config.yaml
encoder_activation: "leaky_relu"
fusion: "prefix"
decoder_width: 192
decoder_layers: 12
decoder_norm: "layernorm"
decoder_norm_position: "pre"
decoder_bias: "all"
decoder_positions: "learned"
init: "xavier_uniform"
optimizer: "soap"
shampoo_beta: 0.95
adamw_lr_other_params: 0.0014
ema_decay: 0.99
epochs: 67.3
final_lr_fraction: 0
Rows from block 8 of the text decoder of a small encoder-decoder audio transcriber, named by matrix and row number. Rows with one number belong to one neuron. Each number is 50 + 15 x the weight over its row's rms, rounded and kept within 0 to 99. All counts start at 0.
After each neuron's rows are labels from the 100 texts, of 14976, where the neuron reaches its highest value: "fires on" is the input token at the peak. Only what is clearly more common there than usual is listed. The data: short made-up English sentences, spoken by a formant synthesiser in many voices. In brackets: how many of the 100.
# fc1: MLP up (decoder.blocks.8.mlp.fc1.weight, 1152x192), inputs 0-95
# fc2: MLP down (decoder.blocks.8.mlp.fc2.weight, 192x1152, transposed), outputs 0-95

fc1.698:71 51 63 80 25 35 75 62 62 54 54 68 44 18 17 45 31 53 48 40 06 31 39 63 51 59 57 42 57 68 58 14 47 61 47 35 69 61 53 44 52 30 53 48 52 63 91 36 60 58 45 40 53 68 44 41 48 55 33 27 67 37 65 63 56 37 24 38 58 75 48 25 69 62 31 67 54 51 80 55 43 24 48 46 19 45 65 48 60 45 29 57 72 47 63 61
fc2.698:72 34 60 53 67 62 55 31 62 30 37 33 59 33 61 92 58 62 65 55 56 58 62 50 42 38 30 66 58 47 54 63 65 47 36 73 66 61 63 46 68 55 59 51 74 45 63 25 59 63 59 39 60 54 62 09 54 44 56 71 46 74 47 55 55 41 45 38 51 49 36 49 33 56 18 38 52 74 38 39 41 60 37 55 42 53 53 39 55 52 43 61 48 89 94 42
fires on: "his" (14); "the" (12); "a" (11); "that" (10)

fc1.736:56 42 31 34 29 44 47 50 53 28 56 38 46 48 67 45 68 58 47 48 50 15 31 65 56 84 32 66 69 39 67 16 44 49 32 55 49 49 60 36 69 69 36 36 27 53 68 49 54 81 49 78 32 33 72 46 48 44 70 35 76 51 59 30 47 70 62 32 50 51 57 28 57 61 58 44 33 47 51 60 56 41 75 60 48 38 42 37 49 53 41 46 53 33 58 30
fc2.736:52 42 25 21 56 54 59 26 46 47 52 46 56 42 57 33 56 64 46 17 59 58 58 49 49 35 46 66 72 37 50 48 47 46 57 55 27 22 60 43 95 61 53 78 55 07 68 34 58 74 53 63 40 24 54 53 47 69 54 44 59 59 64 43 46 42 90 17 60 34 22 57 68 67 45 51 29 49 34 57 47 45 60 46 50 43 71 42 65 43 53 39 40 51 73 89
fires on: "his" (18); "who" (10); "a" (10); "our" (9)

fc1.479:44 59 45 75 60 70 48 67 37 51 51 71 47 26 37 38 62 66 44 45 17 28 48 51 53 39 28 11 50 59 73 52 41 42 30 52 61 52 60 66 56 37 45 46 40 64 45 43 34 69 55 56 53 22 54 66 40 37 31 60 73 55 70 30 48 44 28 33 36 46 55 32 58 49 53 67 46 36 77 51 52 17 37 65 49 67 65 37 45 31 18 49 57 19 70 60
fc2.479:51 50 60 62 39 84 47 56 46 74 54 50 18 34 55 36 53 69 39 44 41 56 53 43 52 34 09 17 57 47 74 47 56 54 29 42 48 39 58 54 56 35 68 53 43 75 58 44 14 72 56 68 56 44 34 61 38 53 27 58 49 49 70 37 37 77 36 23 39 47 50 25 54 45 58 78 60 50 67 46 55 34 38 83 57 59 65 31 46 33 41 76 41 53 63 76
fires on: "slept" (20); "stayed" (18); "ran" (12)

fc1.31:37 71 44 64 55 42 62 42 42 42 73 53 59 40 32 68 40 45 68 55 69 33 91 54 64 42 57 43 37 94 48 60 69 43 53 27 34 53 62 53 51 53 59 57 42 59 50 57 28 46 63 50 53 59 52 50 44 42 31 34 23 27 60 57 31 40 59 67 49 46 45 45 29 38 36 49 40 44 52 32 65 65 75 37 47 59 84 82 44 26 55 33 37 41 62 35
fc2.31:40 53 46 39 53 70 81 27 36 39 62 83 55 69 34 72 53 35 87 61 43 49 57 62 68 45 40 37 31 60 83 54 51 54 58 27 24 62 43 53 50 60 50 45 58 65 54 62 23 23 78 26 58 62 59 41 49 57 47 53 48 17 52 38 41 64 75 33 45 45 30 47 34 58 72 22 26 26 63 42 46 61 71 30 72 49 55 63 45 15 63 22 38 37 45 40
fires on: "that" (21); "this" (14); "his" (13); "the" (12)

fc1.150:74 33 47 36 46 32 21 43 44 54 55 65 60 62 27 46 33 57 49 54 62 58 52 56 29 75 69 36 21 77 33 62 48 66 28 48 53 40 65 61 53 46 56 57 76 39 68 12 47 41 21 59 67 70 55 55 71 71 67 60 53 60 36 54 51 23 40 30 34 39 67 43 37 36 37 61 46 58 47 68 47 48 70 71 16 34 45 40 46 70 52 31 33 57 60 65
fc2.150:69 25 66 56 38 49 35 53 47 51 61 14 51 52 13 67 30 61 32 26 44 50 48 75 40 64 55 64 56 72 29 61 94 63 22 38 62 53 53 58 70 69 43 77 66 25 59 43 63 40 19 72 39 43 66 38 47 49 46 73 63 75 44 64 50 54 70 47 58 44 54 26 25 45 44 60 51 65 40 42 53 59 58 54 32 38 70 52 58 60 20 45 48 49 97 32
fires on: "his" (9); "white" (8); "the" (8); "thin" (8)

fc1.307:51 71 50 39 36 45 39 48 56 51 69 45 21 62 34 53 65 35 80 42 08 64 35 57 41 43 37 29 62 61 49 23 57 46 46 39 43 46 31 41 60 71 43 46 59 54 70 36 51 71 22 41 60 54 68 78 32 58 30 48 45 46 12 45 82 38 38 45 70 35 54 55 48 30 53 61 45 28 68 40 75 48 41 30 42 55 21 46 63 26 56 72 41 75 42 46
fc2.307:45 49 54 34 68 43 61 31 58 32 48 78 26 40 32 62 68 35 78 45 43 35 38 80 63 52 42 42 61 50 52 11 76 50 39 49 35 42 47 52 57 53 49 64 62 64 62 41 33 99 36 61 43 42 57 72 39 51 60 28 56 35 45 50 71 43 51 35 70 49 51 64 57 19 71 56 61 32 54 46 60 64 41 34 37 77 15 65 68 53 47 58 49 66 61 60
fires on: "slept" (21); "stayed" (11); "works" (9)

fc1.745:50 56 79 51 45 80 48 41 53 33 43 36 40 38 45 42 72 35 35 45 76 36 44 46 49 58 62 72 60 19 49 53 72 68 68 17 37 54 44 66 69 42 44 61 47 26 30 41 73 81 61 48 13 67 36 64 45 47 33 58 46 69 50 18 51 61 56 48 62 70 51 52 09 40 43 78 51 28 75 52 78 52 28 45 48 71 58 45 69 28 35 30 81 52 47 60
fc2.745:34 41 59 49 47 60 56 46 63 16 17 76 39 50 59 51 40 58 47 51 62 66 36 28 60 79 34 66 42 41 69 59 53 51 79 35 38 43 61 50 52 48 17 65 46 22 28 40 46 75 56 36 43 69 26 47 60 52 58 44 35 68 32 21 62 65 48 84 55 47 46 51 35 43 35 48 37 28 46 57 37 45 34 45 63 63 62 29 49 31 19 29 57 51 52 60
fires on: "that" (18); "our" (13); "her" (8); "my" (8)

fc1.261:54 53 36 74 59 48 41 39 43 46 54 85 62 41 00 47 36 45 67 56 56 43 52 61 39 55 42 46 37 62 68 54 54 54 17 21 35 70 53 41 53 37 52 47 71 50 57 44 44 36 32 56 63 39 74 43 73 58 48 54 40 66 33 48 55 32 57 39 37 34 35 75 39 43 20 60 45 54 48 72 50 50 55 38 09 68 72 44 82 55 31 66 46 48 88 21
fc2.261:57 24 80 58 50 50 49 42 45 40 54 66 61 39 04 66 61 46 54 74 54 70 32 45 48 43 30 54 49 64 69 43 31 39 40 46 33 67 84 50 62 68 54 65 75 45 56 86 75 56 43 54 68 47 85 36 58 51 48 44 49 50 34 64 36 39 53 32 68 32 19 66 47 37 09 45 67 62 65 34 09 43 36 40 34 46 82 50 58 41 24 47 50 64 66 29
fires on: "that" (14); "every" (12); "our" (12); "his" (10)

fc1.757:66 18 33 75 51 90 41 51 31 50 67 38 34 65 46 60 52 41 36 55 61 31 64 55 46 29 43 43 81 59 65 68 64 62 63 61 66 39 35 17 56 73 48 60 49 26 53 39 30 45 52 71 60 32 49 61 61 39 70 35 29 59 60 66 58 45 63 55 53 59 62 12 56 18 46 60 38 66 62 57 61 34 59 48 51 60 80 44 42 80 14 21 43 34 48 50
fc2.757:48 32 43 57 36 72 57 87 29 67 72 44 31 63 44 44 55 68 48 48 56 39 73 79 50 20 39 61 45 68 46 67 32 51 59 48 50 34 24 56 57 64 54 67 46 09 63 27 50 44 48 50 67 52 57 83 44 45 59 34 55 38 30 73 51 24 37 80 50 53 74 18 57 41 14 70 72 43 61 39 60 37 47 58 53 39 41 46 32 70 64 42 21 45 52 60
fires on: "his" (12); "a" (11); "this" (11); "shiny" (9)

fc1.320:40 66 53 49 72 55 64 59 53 57 60 14 14 17 59 57 64 51 46 55 73 35 37 58 59 76 36 72 68 61 52 17 25 22 39 24 56 40 43 50 51 58 53 63 31 15 76 70 52 71 32 44 37 89 48 51 44 61 67 53 69 37 41 28 38 64 58 42 62 80 68 46 61 57 51 54 46 62 59 62 56 50 46 31 47 33 42 37 43 59 59 62 44 34 28 28
fc2.320:58 56 50 58 63 47 59 51 51 70 49 31 58 10 82 31 58 42 23 67 62 52 55 45 49 56 33 49 88 37 42 46 27 59 43 50 44 38 56 52 55 53 60 70 63 33 64 80 32 69 28 62 51 79 60 51 58 59 47 52 68 51 42 31 22 64 79 57 70 68 75 68 55 51 66 47 36 28 37 53 63 57 56 42 54 47 57 27 39 50 69 52 41 38 41 48
fires on: "his" (19); "my" (18); "her" (14); "a" (14)

fc1.275:55 29 45 42 77 46 13 67 23 50 33 64 65 58 28 32 69 50 44 43 48 50 35 53 56 39 63 29 42 35 32 71 38 48 75 67 24 51 60 68 55 56 69 42 48 22 47 61 59 61 25 42 51 56 55 13 30 40 49 49 39 21 50 23 29 38 62 48 15 51 81 56 61 46 35 32 39 62 48 71 40 19 38 13 48 41 61 57 51 57 67 52 69 52 58 65
fc2.275:65 74 55 77 41 38 34 74 49 44 20 35 63 59 43 39 69 43 42 58 47 51 57 47 56 62 68 20 45 58 41 55 40 56 74 54 30 36 67 48 85 43 86 38 46 00 54 58 55 67 32 48 47 47 52 33 39 36 51 54 55 55 71 52 31 68 47 49 43 37 81 44 66 33 53 68 55 73 58 38 73 50 38 46 83 36 71 69 52 35 60 52 41 71 65 63
fires on: "slept" (26); "laughed" (19); "works" (17); "waits" (10)

fc1.253:48 69 52 73 35 47 48 44 68 36 55 55 52 49 43 39 62 37 33 30 50 50 54 54 51 48 46 42 57 23 36 43 69 45 42 43 68 64 35 21 61 50 62 48 58 83 78 55 63 55 36 49 36 83 48 49 43 55 77 38 43 51 69 65 35 64 44 58 59 52 56 50 77 59 29 54 49 50 48 40 75 56 41 55 75 39 68 48 67 54 56 49 46 70 48 61
fc2.253:41 67 56 58 49 45 51 55 61 30 46 46 66 60 57 32 46 46 55 44 32 48 66 54 32 52 64 32 53 76 34 57 85 49 50 55 55 62 57 47 81 56 54 30 42 93 56 52 57 75 26 43 81 49 51 60 45 62 64 47 45 32 66 33 42 40 42 65 47 31 43 72 49 60 45 35 42 64 61 56 47 47 37 12 41 32 86 34 67 40 53 33 36 45 27 53
fires on: "his" (20); "the" (13); "my" (12); "every" (11)

fc1.614:45 66 45 25 57 52 50 49 51 48 57 60 30 57 59 51 84 36 57 35 19 45 41 60 45 45 24 35 47 76 44 18 45 56 59 62 39 54 41 35 51 59 43 51 43 74 64 33 45 68 20 61 50 56 76 64 42 44 28 38 46 51 15 52 76 42 44 51 77 41 43 51 53 53 36 56 48 26 54 54 61 43 36 39 26 51 09 32 66 31 53 58 57 59 62 39
fc2.614:43 55 60 35 55 50 57 40 62 34 58 60 34 28 60 56 85 32 73 28 52 40 48 78 54 39 43 40 55 43 40 49 73 54 46 48 34 45 64 48 55 59 56 50 50 65 61 39 33 67 23 66 37 52 61 75 54 55 50 18 58 44 35 63 73 42 55 38 69 36 39 59 59 41 66 48 54 43 63 55 48 53 37 41 42 83 16 54 51 32 47 39 70 50 68 63
fires on: "slept" (18); "stayed" (14); "laughed" (13); "works" (10)

fc1.345:77 68 32 61 74 51 43 82 30 54 39 78 55 36 46 48 32 57 54 34 33 27 59 44 52 58 35 44 53 46 74 55 59 51 61 68 36 27 53 54 30 16 46 49 41 57 30 25 50 70 59 68 41 35 42 67 53 27 40 50 46 64 39 42 49 65 17 38 68 56 57 49 63 28 25 70 49 54 58 38 45 29 23 67 52 42 65 42 13 40 38 74 61 43 62 60
fc2.345:72 32 48 66 52 52 51 52 54 56 30 78 32 43 69 53 26 60 66 31 55 73 57 56 67 50 52 57 56 38 66 45 48 67 47 69 39 28 56 47 44 31 09 48 61 65 41 43 29 68 58 59 56 34 17 42 34 34 49 21 42 46 33 48 57 78 41 37 46 41 74 36 36 44 43 84 66 65 54 45 43 41 27 42 69 57 67 38 46 41 13 99 50 58 53 50
fires on: "slept" (22); "stayed" (19); "laughed" (7); "boat" (7)

fc1.66:44 52 69 28 58 51 49 49 69 24 42 48 34 55 52 44 69 26 60 47 88 60 45 60 50 66 46 42 28 47 66 46 37 36 88 75 49 49 42 48 61 38 21 57 35 45 46 38 64 40 28 55 54 48 48 61 55 53 62 83 73 40 55 57 40 52 52 42 43 35 72 32 36 31 33 49 34 62 43 65 43 35 62 75 11 34 33 72 05 57 41 46 52 43 65 52
fc2.66:32 36 71 57 38 26 64 53 41 43 53 48 41 30 37 39 40 42 50 25 58 75 71 41 48 53 35 54 29 51 84 56 38 52 47 51 38 42 57 49 63 33 48 61 31 54 53 51 42 49 52 77 62 62 52 51 69 85 35 99 66 60 45 55 77 71 87 59 47 47 74 37 38 67 39 48 62 49 56 56 47 65 50 18 15 56 64 63 30 49 40 58 71 59 55 48
fires on: "his" (14); "this" (13); "her" (11); "a" (8)